A small CTC audio transcriber, trained from scratch.
Model: waveform 16khz input, activation gelu_tanh, layers 8, width 256.
Rows from expert 7 of block 3, named by matrix and row number. Rows with one number belong to one neuron. Each number is 200 + 30 x the weight over its row's rms, rounded and kept within 0 to 999. All counts start at 0. After the name is the row's rms in percent of the matrix's.
# up: expert up (model.blocks.3.mlp.up, 16x128x256), inputs 172-255
# down: expert down (model.blocks.3.mlp.down, 16x256x128, transposed), outputs 172-255
up.87,067,167,240,204,195,181,181,182,154,218,177,222,208,220,229,184,202,222,258,132,236,205,216,205,229,182,247,243,171,205,144,174,223,222,284,163,182,187,167,220,193,188,228,181,192,153,216,216,182,157,203,235,159,219,194,197,228,201,231,173,209,185,192,178,209,174,147,230,220,203,145,207,227,190,151,201,184,255,146,227,229,218,219,182,129
down.87,065,170,196,237,184,224,178,182,226,217,174,148,153,224,182,258,190,208,198,203,182,191,200,246,217,211,142,186,198,195,199,185,136,232,218,202,212,232,198,127,211,137,200,197,181,203,173,189,199,189,191,187,226,206,209,202,149,215,211,119,195,168,242,190,202,186,212,159,213,207,195,247,152,223,201,254,175,129,271,191,235,146,183,206,227
up.88,102,221,193,223,206,210,173,179,185,173,176,224,137,191,221,240,257,234,193,207,159,241,233,230,180,185,175,297,249,185,193,190,176,198,157,217,171,179,213,176,187,222,139,182,224,186,209,199,215,239,216,145,152,230,188,188,143,215,202,193,173,236,183,226,200,235,231,269,137,149,229,194,201,254,231,197,236,167,202,238,191,208,162,214,196
down.88,104,155,220,201,146,199,240,174,216,192,226,236,236,170,197,162,232,213,201,215,223,183,208,195,201,198,277,204,237,172,212,228,219,206,251,213,235,177,220,218,187,232,183,255,193,191,228,191,194,183,195,156,268,216,182,227,213,233,195,212,212,204,229,208,262,229,180,211,185,174,239,187,267,175,224,225,183,178,226,189,243,230,194,240,164
up.89,104,157,211,200,192,191,174,149,194,234,212,161,203,240,204,250,199,171,219,215,224,224,170,195,244,172,142,238,222,211,223,164,197,167,212,196,186,217,174,198,199,213,209,156,228,238,194,137,232,242,187,199,185,206,178,165,222,154,204,208,206,191,168,205,231,142,214,177,171,247,231,207,188,245,178,207,182,161,227,258,169,180,210,234,157
down.89,099,158,164,206,238,166,164,182,188,227,258,217,214,206,196,201,190,231,208,148,222,253,231,187,192,226,218,165,165,192,190,203,167,207,180,206,226,187,205,209,199,218,196,257,217,165,272,177,177,219,196,213,215,204,237,200,198,163,201,186,191,235,174,199,185,257,203,174,154,249,185,191,250,195,234,149,204,206,200,238,170,247,218,150,202
up.90,118,147,220,152,169,221,260,152,199,218,160,194,183,181,181,251,263,215,205,183,197,267,167,153,249,186,204,245,233,221,147,213,212,153,242,178,229,173,194,185,202,204,211,160,205,167,194,231,204,231,256,160,160,185,172,215,188,230,151,194,155,175,217,159,232,221,185,214,241,223,243,167,245,201,184,197,230,196,168,173,209,201,243,218,199
down.90,131,181,215,195,139,166,199,242,223,206,199,182,197,169,194,235,205,176,291,228,195,245,115,213,223,164,219,263,210,210,199,223,177,231,222,179,200,163,209,142,193,177,164,134,238,261,196,224,239,176,228,214,204,205,195,235,190,258,158,157,205,146,170,194,197,176,188,206,243,218,219,169,182,206,175,231,204,170,233,210,204,252,188,170,219
up.91,106,183,166,210,199,228,206,170,184,230,199,206,182,161,165,274,181,239,222,241,252,282,181,177,233,213,210,290,212,232,173,210,206,180,226,156,229,170,177,169,209,206,174,163,189,166,186,201,175,210,234,186,178,167,198,205,213,179,167,196,183,177,223,201,233,206,217,209,228,179,197,178,231,185,218,174,232,186,230,181,202,252,240,183,171
down.91,096,230,238,205,127,173,203,223,212,139,172,236,210,182,188,208,183,188,251,218,177,178,157,249,209,173,221,224,250,189,249,241,138,228,256,145,217,147,223,148,244,182,228,191,203,210,181,248,206,158,192,212,230,147,194,217,198,223,173,218,235,178,207,253,187,198,203,129,259,213,213,186,194,139,161,210,179,192,242,212,220,243,160,172,258
up.92,105,234,171,265,198,192,218,204,203,185,209,210,202,188,211,260,196,182,236,197,191,186,188,218,174,248,179,250,225,209,170,240,232,175,183,201,226,186,224,168,193,193,139,201,226,169,146,182,215,217,226,227,210,192,212,261,205,251,183,220,177,184,274,232,224,239,229,230,212,183,183,206,209,149,209,188,246,218,200,179,149,219,188,204,156
down.92,101,263,218,196,163,208,190,173,190,160,234,212,192,191,200,160,188,178,213,207,204,168,199,236,179,210,238,220,253,173,179,200,212,197,222,181,195,142,222,218,232,234,236,221,182,172,214,228,210,216,204,166,218,131,173,230,213,280,184,277,214,157,221,245,195,194,211,180,220,194,202,179,249,178,185,215,167,198,205,175,237,197,165,238,216
up.93,090,215,215,183,173,255,202,223,199,174,229,173,230,210,227,166,208,177,223,228,202,151,212,185,143,200,240,180,228,238,182,179,210,194,237,232,197,191,183,114,235,203,172,194,237,192,216,174,209,200,233,214,255,192,181,229,229,195,182,220,206,196,227,219,198,222,202,217,177,179,222,230,224,189,213,167,186,242,202,196,275,203,193,173,140
down.93,090,199,149,197,176,214,192,200,226,186,108,211,164,212,227,246,220,262,186,217,178,171,166,240,195,190,200,194,205,276,223,189,196,225,180,210,192,210,159,208,179,241,139,215,201,195,152,233,190,214,212,116,259,192,199,224,249,216,206,167,164,181,229,221,220,209,220,227,146,186,160,241,173,233,178,195,187,192,229,186,150,224,145,206,194
up.94,107,158,138,260,194,206,205,146,178,243,205,200,186,150,183,257,202,246,252,223,208,275,199,156,225,182,265,235,209,247,179,235,212,189,226,165,226,169,165,184,186,201,144,130,200,145,188,212,193,234,270,175,177,192,196,224,192,188,169,198,170,187,226,199,230,253,207,173,206,156,208,149,219,185,208,225,247,193,282,153,204,214,213,205,169
down.94,094,220,229,210,142,183,156,236,210,164,208,277,190,163,163,222,215,212,229,256,195,218,188,192,188,179,208,227,206,170,219,239,172,241,243,160,228,152,156,202,224,155,232,247,187,217,185,223,196,164,175,198,259,197,172,178,204,192,209,252,192,219,215,210,211,228,207,145,202,217,176,165,213,158,194,176,171,225,262,191,182,222,187,193,223
up.95,097,212,189,187,189,189,160,198,184,164,229,189,177,259,211,167,197,206,225,172,254,199,235,220,191,181,199,250,172,182,177,143,170,226,208,144,131,234,183,207,188,204,255,246,219,200,208,208,162,144,244,209,149,188,198,143,219,183,231,235,236,179,193,189,239,174,145,200,228,155,171,193,190,184,177,235,211,240,206,233,167,212,211,157,184
down.95,098,191,204,199,233,259,237,183,184,224,220,163,208,186,174,202,184,192,183,188,183,187,188,195,199,206,144,139,190,176,183,174,207,179,186,218,262,259,191,156,188,135,276,158,172,178,202,128,211,237,210,261,196,206,183,177,172,207,170,174,211,179,236,145,106,208,208,272,202,205,211,200,179,249,274,215,200,162,187,230,206,172,267,211,235
up.96,087,172,193,152,169,174,192,129,208,203,179,176,282,289,175,174,270,206,208,145,174,209,227,192,199,178,197,182,191,183,174,172,207,173,189,171,145,181,217,190,188,229,191,160,225,206,192,207,179,199,189,158,157,256,220,201,232,180,218,183,218,201,174,159,176,178,190,168,177,184,234,182,206,176,169,229,151,229,201,220,198,172,186,146,217
down.96,101,163,220,182,195,218,205,187,181,218,150,238,127,170,175,233,194,240,233,229,196,224,205,228,220,175,196,195,147,214,185,182,243,236,200,226,197,200,162,177,184,230,162,198,221,211,184,216,253,181,182,202,255,181,200,233,159,180,237,156,182,198,184,183,240,190,205,248,167,209,188,181,220,298,227,192,171,182,167,188,233,191,182,254,182
up.97,109,234,182,194,298,200,210,182,194,242,200,190,219,192,198,229,171,180,222,169,129,231,184,196,204,208,245,191,208,192,170,171,211,217,188,223,244,257,215,249,231,189,181,212,209,193,260,195,152,155,218,200,184,189,193,195,219,146,148,191,169,234,215,187,179,208,157,212,233,242,208,168,176,228,148,240,212,165,181,225,193,281,234,210,196
down.97,104,207,214,185,198,207,148,165,238,212,245,178,172,223,138,228,205,163,194,229,175,262,177,205,205,214,210,208,187,190,193,226,227,171,245,182,190,215,270,221,251,190,185,218,157,134,212,187,187,163,211,235,215,240,300,204,176,159,213,202,153,198,200,257,206,200,171,180,234,219,193,142,242,212,185,147,152,169,206,171,259,153,179,212,182
up.98,090,212,197,234,224,207,196,235,157,203,159,108,184,179,211,229,172,210,207,176,156,189,207,172,151,231,250,155,209,203,164,194,167,232,179,209,162,204,221,245,246,203,197,177,177,193,225,199,218,226,168,209,185,187,249,223,178,205,137,208,172,208,196,179,206,188,210,218,152,194,156,215,149,250,186,172,126,163,207,190,201,235,179,226,201
down.98,082,230,178,185,188,181,228,222,178,215,226,251,226,189,138,153,179,191,192,150,231,270,244,193,185,219,247,216,160,186,236,220,213,171,141,225,227,205,176,231,139,208,219,245,206,148,225,134,210,207,186,265,206,228,197,161,239,156,206,194,220,223,189,172,210,241,177,216,161,189,186,196,235,230,251,197,210,179,124,198,193,260,246,199,168
up.99,082,122,178,171,190,187,208,174,227,212,227,240,258,211,182,223,199,236,186,201,210,236,189,188,233,156,231,189,197,237,169,228,226,126,252,148,199,180,245,140,180,194,206,216,213,188,157,241,192,183,219,230,193,232,234,189,238,191,214,203,220,174,239,238,181,238,197,209,216,234,150,159,234,153,171,217,212,271,176,208,169,235,231,201,166
down.99,082,210,234,223,155,247,162,177,192,187,153,151,195,188,193,225,159,218,238,196,201,187,218,220,235,191,176,202,200,204,230,121,178,270,181,219,145,175,173,235,244,200,205,173,178,199,175,206,206,196,172,218,204,153,221,196,149,202,191,190,235,196,204,183,222,141,224,210,267,213,235,233,152,245,141,223,217,175,192,203,227,222,180,186,240
up.100,092,252,202,214,250,223,213,201,183,212,183,183,187,170,174,210,164,168,186,182,140,252,184,212,182,241,250,214,210,176,188,198,153,225,156,263,198,212,183,261,200,179,198,203,197,229,194,168,134,227,210,187,162,251,168,236,267,168,170,212,187,200,226,167,200,206,169,223,200,213,196,197,162,216,167,153,230,191,171,190,216,196,184,174,183
down.100,084,213,239,205,203,223,182,181,184,260,278,230,175,245,164,239,216,159,168,186,264,269,191,182,184,234,193,231,203,220,167,199,192,169,214,164,183,213,185,221,212,180,200,246,146,147,245,175,172,208,215,242,169,239,185,180,198,216,176,236,187,229,177,235,180,199,184,208,229,182,169,181,234,157,194,177,179,171,160,170,182,215,172,194,137
up.101,106,199,160,173,244,222,211,169,181,205,224,217,132,201,203,206,176,196,170,162,212,216,163,226,229,238,169,189,229,175,227,233,224,238,158,167,262,263,237,190,210,194,223,205,149,143,192,173,208,228,241,211,192,179,179,184,132,171,223,172,230,190,186,255,182,182,164,190,203,234,217,209,197,194,227,167,224,233,161,181,187,283,211,184,198
down.101,087,185,211,180,200,242,204,218,195,208,155,198,234,167,221,194,212,238,137,210,266,242,182,215,194,193,142,202,199,192,225,239,192,206,182,154,203,160,179,215,237,245,210,227,179,199,232,188,182,237,187,203,158,209,166,190,220,207,175,231,177,187,147,240,246,203,177,208,208,231,195,220,241,162,211,218,196,209,175,242,172,229,190,228,220
up.102,087,189,161,215,201,232,157,119,220,220,180,250,161,221,214,195,260,230,199,207,189,226,213,218,220,172,178,293,282,197,235,209,225,193,189,183,236,245,200,177,191,225,137,207,185,183,186,217,216,218,208,141,177,238,171,192,174,177,214,189,202,190,174,246,168,223,177,172,217,143,268,177,180,212,242,207,194,199,207,204,143,239,174,189,208
down.102,085,186,233,201,171,227,197,202,167,188,219,210,224,167,185,171,211,245,184,216,238,181,219,160,197,206,202,171,166,136,245,219,178,199,244,204,197,183,184,230,212,233,218,260,154,157,224,219,161,171,182,190,241,210,201,239,212,213,200,249,223,227,242,196,239,216,173,204,224,184,220,175,251,205,246,196,227,206,217,244,237,224,254,230,187
up.103,104,200,211,213,199,214,216,251,217,237,232,200,129,243,233,141,235,182,186,175,191,206,212,239,215,227,181,177,190,215,245,180,231,222,170,268,174,188,234,193,179,196,234,234,185,224,188,201,185,177,203,198,218,214,173,232,162,271,209,228,193,233,172,187,244,175,203,201,148,166,196,246,178,193,211,194,213,122,178,209,231,139,269,205,172
down.103,105,188,207,163,194,219,180,224,184,233,198,205,277,255,229,193,184,221,169,165,217,204,194,239,213,207,163,182,207,159,219,191,174,180,205,186,214,259,202,222,193,237,216,174,200,212,207,190,212,244,232,180,206,195,224,151,187,236,209,207,221,157,202,151,168,255,190,190,184,165,216,214,247,175,208,213,225,208,190,228,166,208,183,220,171
up.104,099,210,149,193,175,135,202,209,215,152,232,241,190,278,170,182,173,252,205,178,243,171,216,183,174,222,213,204,188,199,210,187,186,241,199,199,170,192,202,157,188,225,194,266,144,195,199,214,117,162,166,152,169,228,199,135,223,178,240,157,208,191,223,231,149,201,166,156,217,230,173,178,178,189,244,193,197,215,244,207,181,250,179,165,234
down.104,095,222,208,212,235,223,255,165,184,170,229,149,210,204,187,144,186,178,140,169,202,183,216,184,178,195,164,181,131,179,179,163,273,171,189,237,182,249,144,185,174,203,219,209,206,146,173,211,216,223,207,260,180,172,156,174,207,189,197,245,208,152,213,174,247,285,202,244,220,195,185,181,218,250,221,160,236,170,162,196,230,116,229,182,195
up.105,112,204,198,186,203,202,189,199,186,190,152,214,172,178,168,191,164,182,209,175,239,168,214,206,273,208,262,186,256,235,278,231,204,227,166,208,185,253,207,241,217,173,239,205,170,186,192,212,210,284,170,198,194,185,197,185,210,197,140,192,224,182,210,167,158,196,230,179,220,164,215,192,188,202,177,226,204,152,224,169,233,260,249,228,226
down.105,119,237,198,205,238,217,152,150,181,205,250,214,224,188,173,182,179,218,137,206,257,171,245,177,195,206,241,210,207,210,204,171,157,172,173,181,151,216,161,272,179,218,223,244,191,210,235,208,167,234,181,197,178,209,166,177,242,222,202,245,147,182,166,169,206,227,211,178,229,158,207,179,163,171,208,237,262,233,121,199,182,185,244,207,171